Rows from expert 15 of block 3 of the audio encoder, named by matrix and row number. Rows with one number belong to one neuron. Each number is 200 + 20 x the weight over the matrix's rms, rounded and kept within 0 to 999. All counts start at 0.
# up: expert up (encoder.blocks.3.mlp.up, 16x128x256), inputs 0-63
# down: expert down (encoder.blocks.3.mlp.down, 16x256x128, transposed), outputs 0-63
up.20,219,211,171,196,194,178,195,207,201,230,199,213,230,157,189,202,216,196,160,214,184,207,236,218,196,208,180,213,208,263,216,181,213,195,177,231,189,203,175,192,183,220,212,216,209,216,255,182,215,180,215,223,200,206,190,229,180,196,220,201,200,193,191,218
down.20,187,197,205,183,240,208,200,205,214,200,151,192,191,214,211,166,195,236,200,173,192,184,195,228,236,154,196,177,187,195,182,204,176,176,216,162,183,192,206,215,216,188,220,194,170,216,145,191,194,208,238,236,183,184,196,173,208,230,222,208,194,205,200,205
up.21,249,194,181,214,194,197,208,213,192,244,179,226,244,211,192,202,231,213,210,196,203,197,200,188,197,181,191,184,226,198,252,174,205,197,216,189,217,231,204,195,179,198,178,204,196,211,205,202,195,196,195,192,220,173,224,211,222,199,169,223,207,188,212,175
down.21,191,182,192,209,180,178,217,205,261,204,237,179,205,203,198,200,207,194,194,190,179,201,183,207,185,206,206,185,203,207,197,206,196,183,169,236,200,224,204,214,189,227,207,188,229,231,198,200,182,216,191,214,203,192,216,194,182,200,176,213,188,232,206,205
up.22,242,187,227,197,239,188,239,217,193,209,178,196,215,216,203,250,212,223,176,187,222,211,219,192,171,165,214,193,170,185,201,195,210,243,227,208,184,186,211,195,187,231,181,220,197,200,242,224,180,212,219,157,185,217,202,207,193,178,251,222,204,176,197,207
down.22,190,182,198,201,186,158,177,204,223,217,194,180,171,214,184,167,234,164,196,197,159,198,192,207,204,178,203,166,214,218,198,199,215,156,210,221,177,209,222,189,236,199,232,190,228,224,205,209,218,185,180,233,214,211,210,202,198,205,164,192,203,218,202,230
up.23,200,185,191,211,189,173,224,179,189,198,202,199,180,194,199,184,182,239,211,210,185,197,170,195,211,202,201,205,194,175,185,197,208,194,208,209,175,193,225,200,190,220,213,190,190,198,190,219,239,192,211,221,185,181,197,178,189,182,175,179,199,201,194,193
down.23,193,182,173,168,213,202,202,189,230,210,172,221,196,224,227,225,237,200,197,194,175,200,232,166,175,176,202,205,176,235,191,211,226,220,219,209,246,230,177,200,191,192,219,222,201,191,199,173,197,174,180,175,196,221,206,210,195,190,168,242,212,165,190,197
up.24,216,191,181,191,184,203,193,185,173,202,230,212,200,187,213,174,193,212,190,202,191,189,182,195,197,184,182,201,220,211,216,198,200,179,225,197,217,151,202,197,205,212,222,226,191,189,222,205,185,209,240,198,168,190,206,221,204,160,232,213,201,199,194,194
down.24,192,170,196,213,190,191,189,169,231,177,188,235,206,181,164,228,187,212,226,207,207,217,171,187,210,205,246,184,215,202,215,198,177,208,184,199,206,169,199,207,187,220,221,184,206,195,205,186,219,211,192,199,209,223,178,213,209,247,201,196,213,202,184,202
up.25,240,198,193,226,216,209,206,184,174,187,182,199,230,195,183,169,184,221,183,204,210,204,210,198,174,189,208,219,216,243,224,216,197,171,175,216,215,176,175,220,213,199,190,196,164,210,216,208,172,190,194,203,173,184,233,222,196,205,175,218,185,219,194,194
down.25,162,201,194,193,170,214,204,196,187,210,204,193,195,198,202,200,231,210,203,202,218,203,210,192,212,212,184,191,186,214,158,180,204,200,178,191,211,221,193,163,217,197,218,252,169,204,200,177,182,205,212,183,214,222,191,200,198,171,211,211,195,182,175,205
up.26,186,207,226,197,209,195,202,242,224,209,240,185,234,181,219,233,225,200,175,207,179,231,207,196,202,228,185,213,196,219,192,211,211,219,203,215,193,175,189,185,231,200,174,196,193,190,187,180,222,181,192,175,214,167,232,210,224,182,188,205,198,209,160,233
down.26,199,211,192,215,212,194,210,206,159,218,196,195,205,201,216,200,233,234,185,190,197,145,229,216,196,183,198,239,198,180,218,205,201,204,230,193,210,206,214,197,205,209,212,197,181,212,200,218,216,191,212,208,201,207,221,178,202,205,189,223,189,209,228,172
up.27,207,179,215,196,191,217,171,215,230,187,231,216,174,199,211,211,193,201,168,192,206,178,181,204,166,183,213,213,193,200,184,255,175,202,198,236,175,226,210,184,203,200,212,209,158,193,230,221,191,190,199,183,179,177,215,194,171,208,174,204,198,225,229,171
down.27,202,196,198,211,209,188,200,178,212,200,209,206,208,206,223,194,211,204,217,208,217,168,172,214,197,202,178,240,220,221,208,190,217,217,194,177,212,194,164,210,178,197,177,214,235,182,194,196,204,211,197,216,234,186,211,190,209,227,235,173,200,183,229,172
up.28,166,215,223,196,206,197,211,198,201,230,200,217,223,181,169,192,182,145,200,187,196,202,214,185,191,206,215,203,210,174,173,198,211,211,197,189,194,231,215,213,177,235,201,200,175,196,200,179,195,211,193,253,208,230,149,214,225,205,194,188,182,212,204,189
down.28,209,162,195,211,183,214,193,216,201,200,221,204,193,228,217,213,208,203,205,196,186,178,220,201,214,206,201,210,181,190,195,228,193,202,195,237,181,183,201,221,219,195,200,175,225,192,196,213,208,153,211,193,202,213,193,189,206,194,196,211,190,202,201,186
up.29,195,183,195,224,203,206,183,199,198,184,212,192,177,212,224,186,203,202,186,212,226,170,182,178,209,196,211,202,213,182,203,188,183,176,186,216,183,219,205,253,177,197,189,213,194,244,186,196,187,211,210,180,201,165,236,210,221,208,214,222,211,202,156,188
down.29,213,192,216,216,199,193,204,166,226,199,205,228,204,200,188,242,227,192,207,178,208,162,226,209,209,191,208,225,201,235,223,210,189,243,194,150,197,204,162,180,215,203,201,176,191,211,213,219,186,222,197,187,215,196,223,188,206,197,227,176,186,191,222,232
up.30,182,195,179,217,213,183,231,211,191,191,206,206,202,238,198,195,212,219,189,179,236,197,166,200,215,185,192,152,180,194,180,198,213,221,203,214,201,214,206,194,220,191,235,185,181,213,210,207,213,178,211,219,204,228,171,205,162,207,228,190,193,176,179,179
down.30,238,189,218,205,202,199,238,212,236,224,193,166,235,205,201,208,208,208,225,206,161,185,212,191,214,163,236,198,217,182,207,189,198,219,195,190,196,186,203,177,182,177,213,214,204,190,179,185,188,183,207,188,170,191,222,168,213,207,207,192,205,179,181,218
up.31,206,191,217,176,208,178,181,183,207,190,213,153,213,194,212,167,174,221,201,165,187,182,234,183,206,191,192,206,221,189,208,239,214,192,181,208,174,224,194,214,170,192,198,201,166,230,207,193,200,158,204,234,178,219,183,190,167,198,180,228,173,208,220,215
down.31,212,171,178,205,197,238,212,171,189,167,198,228,169,186,196,158,255,185,198,183,228,203,195,216,181,210,213,207,228,218,170,182,209,191,192,205,216,180,211,197,186,190,197,170,199,190,236,199,233,198,176,181,205,198,213,199,235,183,220,234,183,189,197,183
up.32,211,222,167,202,218,208,210,224,200,214,173,183,206,190,202,197,191,172,218,214,197,213,176,179,222,219,204,193,213,228,165,214,191,207,149,215,188,196,195,201,152,191,202,211,189,234,166,211,183,216,220,193,236,183,151,212,203,187,255,249,198,211,210,220
down.32,157,179,228,183,198,201,194,188,181,210,215,187,222,223,177,204,223,210,237,215,194,163,201,208,225,215,190,210,224,173,215,195,216,214,181,200,192,214,195,222,200,187,231,172,170,176,222,182,190,173,182,202,157,216,164,209,210,192,215,203,226,177,194,211
up.33,198,179,164,199,227,192,213,195,180,206,230,203,209,169,186,212,217,217,192,182,210,224,202,219,213,205,199,209,170,224,219,185,215,186,155,186,220,212,190,151,182,206,191,221,177,169,221,210,201,221,175,202,178,176,197,178,189,227,236,210,215,200,169,249
down.33,212,201,219,178,158,221,221,209,197,177,180,189,229,199,183,199,207,206,209,234,217,206,199,219,194,202,184,180,219,189,189,223,188,175,223,227,189,182,220,180,206,220,203,184,215,230,171,211,205,191,220,227,224,206,207,236,217,207,206,193,212,233,210,208
up.34,193,218,248,195,172,180,229,207,208,187,197,174,195,215,208,190,202,215,184,207,212,190,201,177,184,207,218,237,214,195,188,218,218,191,179,219,195,208,195,209,214,205,224,214,185,200,195,230,220,202,211,180,193,193,224,197,180,206,186,212,218,251,218,202
down.34,187,183,181,189,189,222,220,204,200,191,198,175,204,195,182,203,227,209,174,199,217,187,204,223,212,187,217,191,201,211,194,171,227,206,217,174,191,203,192,192,178,208,220,187,177,215,198,188,213,191,193,201,210,199,190,201,233,199,185,197,178,193,190,206
up.35,220,179,232,169,198,183,210,188,227,238,197,198,177,202,204,193,214,183,231,182,176,196,184,220,246,232,206,176,223,217,201,226,213,198,191,178,246,165,154,175,182,182,189,205,212,211,208,178,223,168,201,225,163,240,187,206,206,238,182,205,210,202,224,192
down.35,194,185,190,237,197,159,223,194,178,232,200,185,233,249,174,248,214,216,221,181,187,196,194,178,156,184,233,194,219,191,190,201,210,201,187,172,196,184,242,180,242,168,174,211,148,184,225,198,173,219,210,185,224,203,192,236,244,156,230,192,188,173,184,202
up.36,214,186,186,183,188,182,152,159,195,212,219,200,224,207,198,222,184,235,194,166,198,199,183,224,193,207,223,241,223,188,185,226,194,225,180,186,235,187,209,204,214,191,216,226,210,159,206,169,191,225,200,189,196,180,222,191,214,208,240,146,178,212,222,188
down.36,214,194,216,186,226,180,185,225,174,168,194,192,203,181,172,179,235,153,209,221,191,194,173,184,227,173,213,160,199,203,186,186,206,226,210,229,213,211,193,214,180,192,204,209,193,197,176,223,218,195,196,176,219,257,187,225,192,198,205,229,183,217,192,186
up.37,174,226,199,194,205,220,193,183,200,223,171,219,206,189,194,229,201,183,188,240,185,210,180,192,201,205,214,188,172,196,200,196,214,187,166,173,169,192,189,194,229,201,208,187,202,195,190,213,219,214,206,219,197,210,218,223,193,186,205,181,173,180,211,227
down.37,190,181,201,225,187,214,191,228,214,180,211,193,204,220,236,201,173,216,172,210,260,177,207,174,201,181,211,201,233,183,205,221,214,199,195,213,195,163,193,185,179,179,167,235,212,195,212,207,183,188,201,187,209,173,211,157,179,218,233,200,231,189,178,217
up.38,154,185,178,220,190,197,186,202,216,180,223,222,201,192,161,238,214,193,155,240,187,241,184,219,245,190,186,193,191,174,226,197,222,208,186,195,183,208,226,235,163,180,217,202,181,244,192,214,171,187,212,200,191,206,193,194,175,207,214,218,187,181,169,231
down.38,182,213,199,196,191,167,213,179,206,220,202,189,187,218,189,194,179,242,223,159,144,175,206,192,188,196,224,197,222,166,201,229,191,225,212,183,208,185,222,204,172,194,213,187,209,157,192,209,207,192,202,244,210,190,205,203,204,198,202,244,193,190,217,166
up.39,190,229,187,203,176,225,176,203,194,230,193,180,197,187,171,187,206,191,215,182,193,201,194,189,205,209,197,187,181,234,194,172,205,200,209,174,197,213,220,166,204,210,178,204,181,191,229,200,206,200,215,167,245,193,180,223,205,191,186,228,205,203,204,195
down.39,215,170,218,175,226,185,201,176,208,223,212,198,230,201,186,186,197,195,175,236,194,221,165,188,224,167,186,180,221,192,198,195,175,194,216,175,188,188,202,165,216,202,219,229,206,209,181,206,202,191,195,183,164,202,221,198,170,207,198,191,193,202,202,174
up.40,193,203,177,244,201,190,176,189,184,172,193,202,222,197,233,153,202,186,171,188,161,203,197,220,196,193,207,186,225,195,199,185,193,207,153,213,195,183,184,252,207,195,210,150,192,158,213,193,191,184,221,149,183,200,234,193,207,202,188,210,210,187,183,169
down.40,206,198,171,190,214,176,180,168,215,195,202,190,199,207,142,238,199,192,223,210,224,149,209,179,211,186,208,226,182,220,179,189,218,191,210,216,183,212,174,182,234,221,190,208,165,199,168,221,208,234,174,228,192,179,195,206,200,196,201,197,217,184,184,189
up.41,185,227,207,226,221,191,174,238,179,202,203,204,172,193,217,202,182,198,237,189,194,213,192,205,192,200,244,216,227,220,230,203,196,211,218,219,198,197,207,216,192,216,219,211,231,204,207,217,192,194,190,194,203,172,209,193,209,210,199,184,229,191,189,194
down.41,236,221,205,190,188,203,180,189,189,189,205,175,200,192,188,231,203,195,209,228,215,172,174,212,202,145,192,191,215,174,201,162,225,209,205,181,221,189,214,243,221,243,200,219,211,187,179,182,182,225,224,204,193,240,204,214,179,206,185,218,223,194,195,192
up.42,177,181,219,235,195,219,177,169,216,199,207,184,231,149,206,220,180,197,182,199,200,190,158,203,173,226,207,180,231,183,211,241,187,209,192,189,194,167,177,230,215,213,158,196,205,188,210,216,201,187,193,226,215,194,195,182,229,177,230,197,173,176,219,197
down.42,212,204,212,177,227,206,210,195,180,217,224,201,187,221,237,174,208,208,225,193,227,201,199,212,217,174,194,215,169,198,197,180,225,213,216,190,198,222,213,196,226,178,209,241,219,242,213,202,191,217,205,171,183,204,183,220,204,248,181,186,214,179,213,223
up.43,202,227,212,178,183,192,230,201,214,208,237,184,211,219,191,195,180,148,191,204,189,206,200,187,193,202,156,201,205,204,213,225,213,197,223,203,216,181,217,223,197,187,225,211,168,197,169,179,198,198,210,171,209,190,216,230,185,211,201,208,215,199,199,196
down.43,222,228,210,192,215,173,204,181,188,208,221,206,211,181,193,173,186,228,189,196,180,221,189,211,215,216,218,225,207,199,205,193,197,182,184,172,191,200,189,159,188,171,208,206,194,186,190,208,213,184,170,168,187,191,162,177,202,168,223,203,192,188,196,193
up.44,158,197,207,183,191,180,215,195,158,178,237,210,189,181,178,202,198,210,207,170,173,242,206,187,209,179,158,199,223,196,197,198,183,220,222,212,239,219,215,218,200,187,187,192,184,176,207,199,199,190,180,189,158,235,197,255,179,207,203,176,215,187,209,215
down.44,241,207,167,198,180,202,188,203,245,226,188,209,195,167,221,197,175,211,193,201,202,192,214,199,238,229,244,206,209,214,213,158,227,202,193,219,192,182,217,202,188,198,206,190,190,208,173,206,228,222,220,220,222,190,183,223,229,231,196,189,200,207,221,193
up.45,194,171,199,217,187,181,210,219,202,217,189,195,209,218,194,219,182,244,205,173,172,216,251,208,176,229,208,172,185,200,207,196,213,199,186,190,203,205,210,217,247,202,211,218,188,218,243,215,178,206,236,223,195,213,230,220,224,178,182,214,188,185,191,213
down.45,134,209,178,206,254,221,167,200,187,191,192,164,146,202,196,170,174,183,215,219,178,185,196,223,233,200,197,178,200,222,193,182,188,205,179,232,149,177,220,219,187,204,221,211,210,179,181,219,202,222,201,151,185,204,163,191,194,203,206,204,204,198,205,199
up.46,187,191,203,180,242,164,152,181,186,185,186,207,211,220,161,210,189,227,207,189,223,199,217,217,163,204,172,221,192,203,178,191,223,166,224,177,175,149,204,134,214,189,199,218,193,182,174,194,176,196,195,144,188,202,201,179,154,196,195,200,180,178,169,184
down.46,204,175,167,195,222,219,205,189,209,200,177,171,206,150,197,205,186,174,200,204,199,209,198,178,215,182,224,179,227,182,198,177,168,215,167,199,234,201,219,226,208,196,201,194,162,193,208,205,210,186,190,183,205,210,212,208,231,156,176,202,209,172,190,168
up.47,205,182,176,212,193,225,210,196,206,190,239,215,243,222,207,211,174,185,220,169,221,223,222,208,213,265,201,189,197,161,184,216,204,168,237,218,189,213,219,191,166,223,183,199,233,186,232,193,194,186,235,196,217,162,171,207,212,202,209,167,225,242,190,211
down.47,208,187,199,171,188,204,198,174,190,191,170,214,176,161,168,223,239,221,214,209,212,176,186,204,193,179,220,203,181,196,191,208,207,220,171,181,184,172,210,196,195,233,213,240,197,237,197,217,205,211,175,188,188,165,204,207,161,168,205,192,190,182,201,264
up.48,207,188,197,205,188,214,226,167,199,198,169,214,210,181,230,216,227,203,179,211,185,179,204,223,213,166,188,230,189,193,215,169,216,194,154,179,223,192,210,203,172,201,219,176,183,153,157,212,194,215,216,179,173,203,221,207,200,201,202,209,195,165,228,195
down.48,187,188,188,204,202,164,190,236,198,229,211,234,216,190,169,170,193,210,194,194,217,170,204,179,192,224,216,169,238,207,181,242,186,166,203,226,179,227,189,192,212,191,170,181,199,178,200,202,158,188,199,190,228,196,186,172,190,161,227,218,216,184,203,196
up.49,241,211,221,199,195,219,197,193,187,168,202,218,226,197,197,184,166,180,212,233,166,199,217,180,196,216,195,168,208,213,182,206,177,182,187,202,214,168,204,220,198,194,173,223,208,225,188,208,204,178,199,206,166,182,208,203,207,236,204,195,191,216,169,211
down.49,176,200,172,182,202,207,164,183,211,200,188,216,202,237,207,194,219,235,185,167,211,219,177,188,190,187,215,189,172,248,191,214,229,198,188,205,204,183,185,159,199,187,193,222,202,184,210,197,183,202,188,206,222,185,198,232,204,192,189,170,236,216,205,200
up.50,179,212,222,234,213,166,209,188,219,198,176,202,192,167,203,199,230,226,207,183,186,208,193,198,181,195,212,252,213,142,178,174,206,221,217,176,196,197,161,188,185,199,205,241,200,219,216,188,196,181,189,225,211,236,176,197,172,222,178,172,184,228,238,194
down.50,210,172,199,197,195,207,209,242,228,193,185,162,179,188,204,204,188,190,176,217,208,186,227,240,221,201,198,179,187,192,191,194,201,178,190,245,191,196,227,246,199,202,220,197,182,204,196,210,204,219,199,214,204,192,196,197,236,193,183,178,212,188,190,230
up.51,213,187,214,176,197,216,175,192,201,200,204,206,192,201,223,200,223,197,205,181,238,214,211,209,201,185,217,230,173,201,216,221,213,201,198,223,186,206,200,207,220,186,222,192,201,196,239,210,180,196,201,215,176,171,209,214,198,190,191,181,199,204,191,176
down.51,195,189,219,210,204,192,207,217,202,188,229,197,187,181,180,213,221,193,213,212,194,230,170,228,184,213,216,187,223,219,207,186,203,197,216,176,187,211,202,234,220,207,203,216,204,221,175,207,210,225,160,206,180,200,180,223,182,211,207,183,226,186,199,186
up.52,238,184,196,208,216,192,206,193,212,181,214,160,214,215,193,214,202,181,201,185,218,216,221,180,189,208,201,166,200,216,272,198,195,196,213,189,185,200,206,214,196,177,189,198,209,200,231,214,245,177,198,192,197,201,217,190,195,189,219,180,203,226,238,253
down.52,206,219,197,212,177,199,205,174,217,202,182,208,189,200,219,171,227,187,195,211,181,210,178,195,221,187,202,185,219,204,176,162,177,202,202,197,221,207,218,184,221,207,209,194,192,203,212,218,233,225,177,184,183,184,212,218,167,197,161,189,164,183,174,203
up.53,195,194,173,177,178,199,233,204,192,169,219,197,205,227,224,212,164,178,209,179,212,199,202,187,207,203,216,186,198,179,198,207,204,214,221,212,261,183,199,196,224,179,178,193,190,228,190,217,209,194,194,205,228,170,208,195,187,219,191,185,194,198,205,204
down.53,205,204,220,218,223,197,208,185,217,176,242,216,217,152,218,214,209,203,202,208,198,210,210,174,215,176,209,241,199,171,185,205,216,189,201,215,199,208,192,190,199,224,217,213,197,176,205,216,173,215,190,176,233,242,177,191,192,176,205,218,196,195,204,153
up.54,213,166,150,208,235,198,223,193,229,219,213,228,236,192,205,224,216,202,217,190,225,177,209,187,178,210,239,246,185,188,179,159,211,215,186,158,169,197,172,199,146,171,223,197,185,197,247,163,216,195,227,196,202,205,194,185,221,243,207,192,220,236,195,191
down.54,192,193,220,173,189,180,202,209,211,202,196,192,184,213,219,181,176,218,192,209,185,195,218,224,221,175,215,204,187,223,252,212,215,211,189,199,220,202,223,192,237,203,154,200,204,218,187,210,206,218,166,195,177,195,222,188,230,190,235,226,210,201,207,189
up.55,224,174,188,231,189,215,206,191,199,214,189,206,251,167,203,194,209,193,170,214,191,226,182,205,174,206,170,204,225,218,186,237,214,217,206,206,177,204,182,209,178,226,195,217,204,191,236,221,190,188,197,216,164,211,170,192,199,203,194,211,168,153,202,190
down.55,190,201,243,190,209,168,220,206,183,234,185,179,179,208,194,182,184,223,207,176,192,214,221,216,233,165,200,195,203,180,233,191,198,211,200,215,182,216,209,207,176,181,190,220,173,198,200,168,212,213,184,201,189,184,202,167,195,195,193,164,205,200,227,212
up.56,193,211,203,190,166,218,225,205,189,208,165,208,203,201,194,153,195,207,203,191,168,220,234,196,203,182,239,224,173,185,201,167,226,202,216,211,213,184,196,191,170,230,196,172,200,188,191,198,173,244,184,211,216,179,206,193,211,234,190,192,224,186,214,204
down.56,203,166,212,182,206,205,202,187,182,194,218,224,200,158,188,216,200,191,198,213,162,177,162,236,201,201,165,193,194,206,213,243,223,214,224,201,199,194,186,185,243,226,199,212,171,203,196,224,238,167,205,155,181,208,203,177,195,203,242,201,190,229,195,228
up.57,194,246,193,203,204,234,164,205,138,184,228,218,186,222,193,189,195,209,187,226,181,185,180,234,212,193,224,233,226,233,199,167,183,204,220,195,195,212,177,207,221,218,225,199,193,222,202,145,216,175,228,182,204,220,180,156,209,225,199,222,198,191,221,237
down.57,186,170,188,220,179,203,169,205,232,193,177,204,202,165,152,192,175,202,215,204,212,178,198,178,190,173,183,200,201,203,215,191,187,169,181,196,217,182,214,192,221,164,196,183,235,213,183,204,187,198,202,199,233,195,211,205,200,222,205,215,204,196,207,177
up.58,218,174,176,219,160,188,208,235,229,169,222,213,228,192,192,229,192,176,179,170,194,157,175,205,210,219,234,182,187,222,191,180,220,199,196,192,209,176,161,180,214,178,197,233,211,242,212,203,218,220,185,218,202,160,187,191,205,225,207,204,185,183,189,175
down.58,196,187,213,208,211,188,202,191,174,220,136,204,221,219,195,201,204,210,221,216,178,207,221,192,201,252,188,185,187,179,243,186,214,207,160,179,183,221,210,214,193,182,234,211,189,200,226,181,170,201,182,188,199,232,184,203,209,209,222,181,216,196,173,205
up.59,161,237,217,206,211,179,208,193,185,190,171,196,211,229,214,197,175,185,223,188,214,229,244,184,204,220,203,184,207,233,198,220,196,215,212,212,220,168,186,177,171,190,248,171,197,199,170,217,203,213,199,215,230,244,180,192,201,210,174,189,217,203,184,200
down.59,202,202,199,167,218,205,188,234,202,232,231,206,190,158,202,204,216,187,172,150,201,203,180,230,197,202,180,186,219,179,160,186,193,180,194,194,214,203,244,206,212,212,179,194,192,210,232,191,209,205,208,207,164,197,212,191,193,177,187,205,198,208,187,234
up.60,202,207,194,201,211,200,196,204,200,212,177,193,185,186,197,203,156,196,176,228,180,179,174,184,197,182,184,223,250,197,224,201,234,238,191,225,204,223,192,199,194,162,175,204,196,219,227,240,213,188,218,187,226,197,190,235,187,177,186,207,234,216,220,187
down.60,212,213,188,164,204,205,184,164,190,192,218,225,233,166,215,204,177,180,188,196,182,225,180,259,190,236,190,208,230,180,203,198,171,153,195,185,241,182,191,201,225,215,201,157,213,177,185,191,201,245,214,192,178,206,207,167,244,230,193,207,193,210,178,210
up.61,211,166,205,223,188,194,217,207,233,206,200,222,186,166,175,201,193,202,184,198,192,216,176,222,189,211,187,198,206,218,219,210,198,217,226,207,198,202,208,198,218,203,201,212,199,195,192,184,223,228,176,222,209,175,199,202,201,202,168,202,212,205,203,199
down.61,189,210,177,202,217,196,203,177,196,206,208,170,163,210,213,184,226,206,171,205,214,228,192,195,250,207,198,176,207,217,232,196,221,208,184,239,170,206,159,207,176,186,184,230,225,227,192,199,169,196,194,200,190,199,208,194,197,244,189,169,211,201,219,212
up.62,226,180,214,208,199,219,211,189,194,228,224,244,213,228,198,225,209,170,210,198,153,205,214,230,229,188,207,175,211,217,212,224,166,209,207,201,179,246,177,212,213,176,226,204,175,169,228,200,166,221,211,237,204,185,192,194,216,201,214,218,224,185,237,208
down.62,192,199,184,212,162,223,194,179,186,181,234,195,187,215,188,182,237,213,155,206,196,197,206,178,211,213,204,212,186,244,206,196,140,192,201,189,178,215,172,221,208,153,216,210,201,237,186,200,175,196,207,197,220,202,186,222,193,192,183,205,190,171,203,199
up.63,211,221,202,211,197,238,221,203,207,193,204,215,201,204,187,196,200,178,183,185,202,166,177,206,189,192,210,179,212,209,178,206,227,206,227,187,190,176,184,198,180,187,211,233,213,196,205,199,206,188,223,228,194,219,217,207,228,183,194,188,209,216,223,187
down.63,221,207,186,156,197,207,201,175,197,165,235,175,165,197,194,225,165,174,168,246,215,228,205,197,184,212,214,205,195,214,213,197,174,176,190,204,213,211,203,227,201,191,208,197,167,207,200,199,200,250,212,199,198,209,167,219,202,202,235,192,193,203,159,216
up.64,228,222,242,231,196,200,210,231,187,219,178,208,226,206,198,178,188,187,211,217,204,180,249,192,211,241,175,186,211,245,209,222,196,204,203,216,220,207,160,213,190,205,213,167,195,234,232,195,171,190,191,206,229,251,178,165,210,219,220,237,168,235,189,191
down.64,239,182,166,218,180,194,211,188,238,253,218,175,212,204,197,215,181,213,191,185,194,205,195,205,238,142,220,173,188,174,170,203,189,189,238,209,201,212,219,192,218,154,246,208,181,181,178,188,188,189,220,230,167,182,191,230,239,213,212,221,208,235,194,219
up.65,205,194,205,208,178,173,179,167,197,190,151,189,190,205,216,199,198,167,223,217,200,201,202,191,210,217,168,210,203,216,186,196,184,192,183,187,238,174,230,233,192,202,161,226,219,220,197,198,229,206,213,224,178,182,184,208,213,199,202,200,190,204,214,221
down.65,209,226,216,196,215,204,218,233,207,184,182,228,195,186,199,194,206,225,199,192,195,221,211,187,205,210,208,227,188,208,231,188,192,210,177,200,193,198,195,187,204,210,200,168,226,167,196,219,191,170,206,184,229,189,220,211,216,209,168,191,185,176,217,180
up.66,199,247,191,183,214,203,215,220,186,208,169,204,213,189,196,240,206,185,191,205,200,205,203,224,185,198,149,195,204,190,208,157,207,185,178,217,187,204,176,142,168,177,183,192,216,186,215,194,190,180,205,171,178,187,222,234,201,203,214,199,192,194,220,172
down.66,199,209,222,218,201,211,194,190,205,175,208,204,163,189,245,196,181,182,182,211,182,209,196,175,211,159,207,197,186,202,209,218,223,169,230,165,175,204,193,195,211,224,220,188,197,220,205,179,220,183,190,176,181,175,205,177,193,190,177,179,221,182,197,240
up.67,183,210,201,204,198,223,242,202,173,180,187,207,192,197,226,184,225,219,166,208,214,173,161,162,205,209,185,184,204,194,186,224,168,196,218,248,198,192,223,232,205,222,197,222,234,202,218,186,229,204,158,207,221,216,159,247,220,193,225,182,203,169,184,213
down.67,183,195,243,171,209,217,174,191,199,199,221,217,226,191,243,220,210,216,181,229,208,191,252,215,214,198,210,209,198,199,191,179,217,225,176,151,200,205,218,204,189,226,206,160,225,237,162,181,185,252,242,187,214,188,227,156,161,208,202,201,232,204,206,231
up.68,204,228,205,193,225,210,213,186,232,243,218,149,219,217,163,187,206,197,248,199,219,195,218,267,216,210,189,208,185,202,212,186,195,183,198,229,142,204,202,208,221,189,213,205,216,182,212,197,184,201,214,237,181,181,251,214,183,214,202,183,216,205,217,221
down.68,175,173,212,197,169,183,188,198,188,174,197,231,168,226,213,191,193,167,234,202,174,188,196,190,187,178,157,200,203,202,208,208,196,191,212,192,187,177,178,187,193,176,163,187,189,186,183,199,240,183,183,199,213,192,178,179,185,199,197,211,192,195,201,187
up.69,203,223,221,170,173,186,174,175,223,198,218,200,206,169,218,218,185,224,197,224,199,197,171,166,190,184,176,246,211,165,244,207,190,187,176,174,181,184,229,216,170,182,183,184,194,190,166,193,211,164,194,196,201,171,206,199,203,240,186,210,201,204,221,226
down.69,201,170,226,236,210,183,205,145,216,227,197,214,223,187,196,201,230,199,227,196,190,205,180,205,199,211,239,207,182,223,182,207,200,194,235,208,190,185,196,206,226,210,152,180,224,225,210,242,170,218,189,202,216,175,238,201,205,200,207,226,203,169,183,138
up.70,196,171,205,191,181,185,202,208,239,220,185,202,221,216,222,196,216,184,190,196,146,193,174,236,200,190,177,154,208,186,214,213,192,191,203,211,189,201,220,223,209,194,168,181,178,220,206,230,221,175,192,204,186,236,219,221,202,193,194,196,195,190,228,203
down.70,186,212,203,184,219,208,199,191,181,192,200,150,209,214,190,167,191,225,205,197,194,177,234,226,219,181,194,224,196,215,221,167,217,149,166,193,211,221,181,194,199,187,185,198,184,189,205,226,178,246,229,220,241,207,194,216,188,229,189,219,204,235,191,178
up.71,217,188,168,222,214,176,203,217,216,212,206,212,200,245,210,188,216,194,217,190,219,208,216,192,180,176,225,233,209,229,169,203,200,152,190,203,174,218,211,220,215,192,225,212,200,227,221,201,192,178,205,194,185,191,207,180,180,189,187,217,214,205,162,209
down.71,205,163,196,177,191,208,218,207,230,194,213,220,222,182,183,243,202,222,180,190,185,193,222,177,230,213,245,194,190,204,203,202,181,202,208,173,190,235,223,177,207,167,201,225,176,184,260,229,216,198,166,189,199,212,193,213,171,183,204,218,184,237,184,181
up.72,178,201,217,178,194,235,211,198,242,228,188,170,192,190,232,209,226,187,221,230,216,195,212,187,211,237,189,248,218,232,193,201,194,196,196,213,204,239,228,239,196,205,205,193,219,203,147,242,233,187,192,205,186,186,231,198,198,198,217,206,191,232,171,240
down.72,216,189,189,170,221,194,217,214,175,169,213,220,225,223,223,194,204,197,197,170,216,180,183,216,205,172,166,202,195,209,172,228,206,183,201,225,227,169,186,145,203,214,170,166,201,204,206,181,184,204,185,219,204,202,203,226,210,219,201,211,201,179,196,182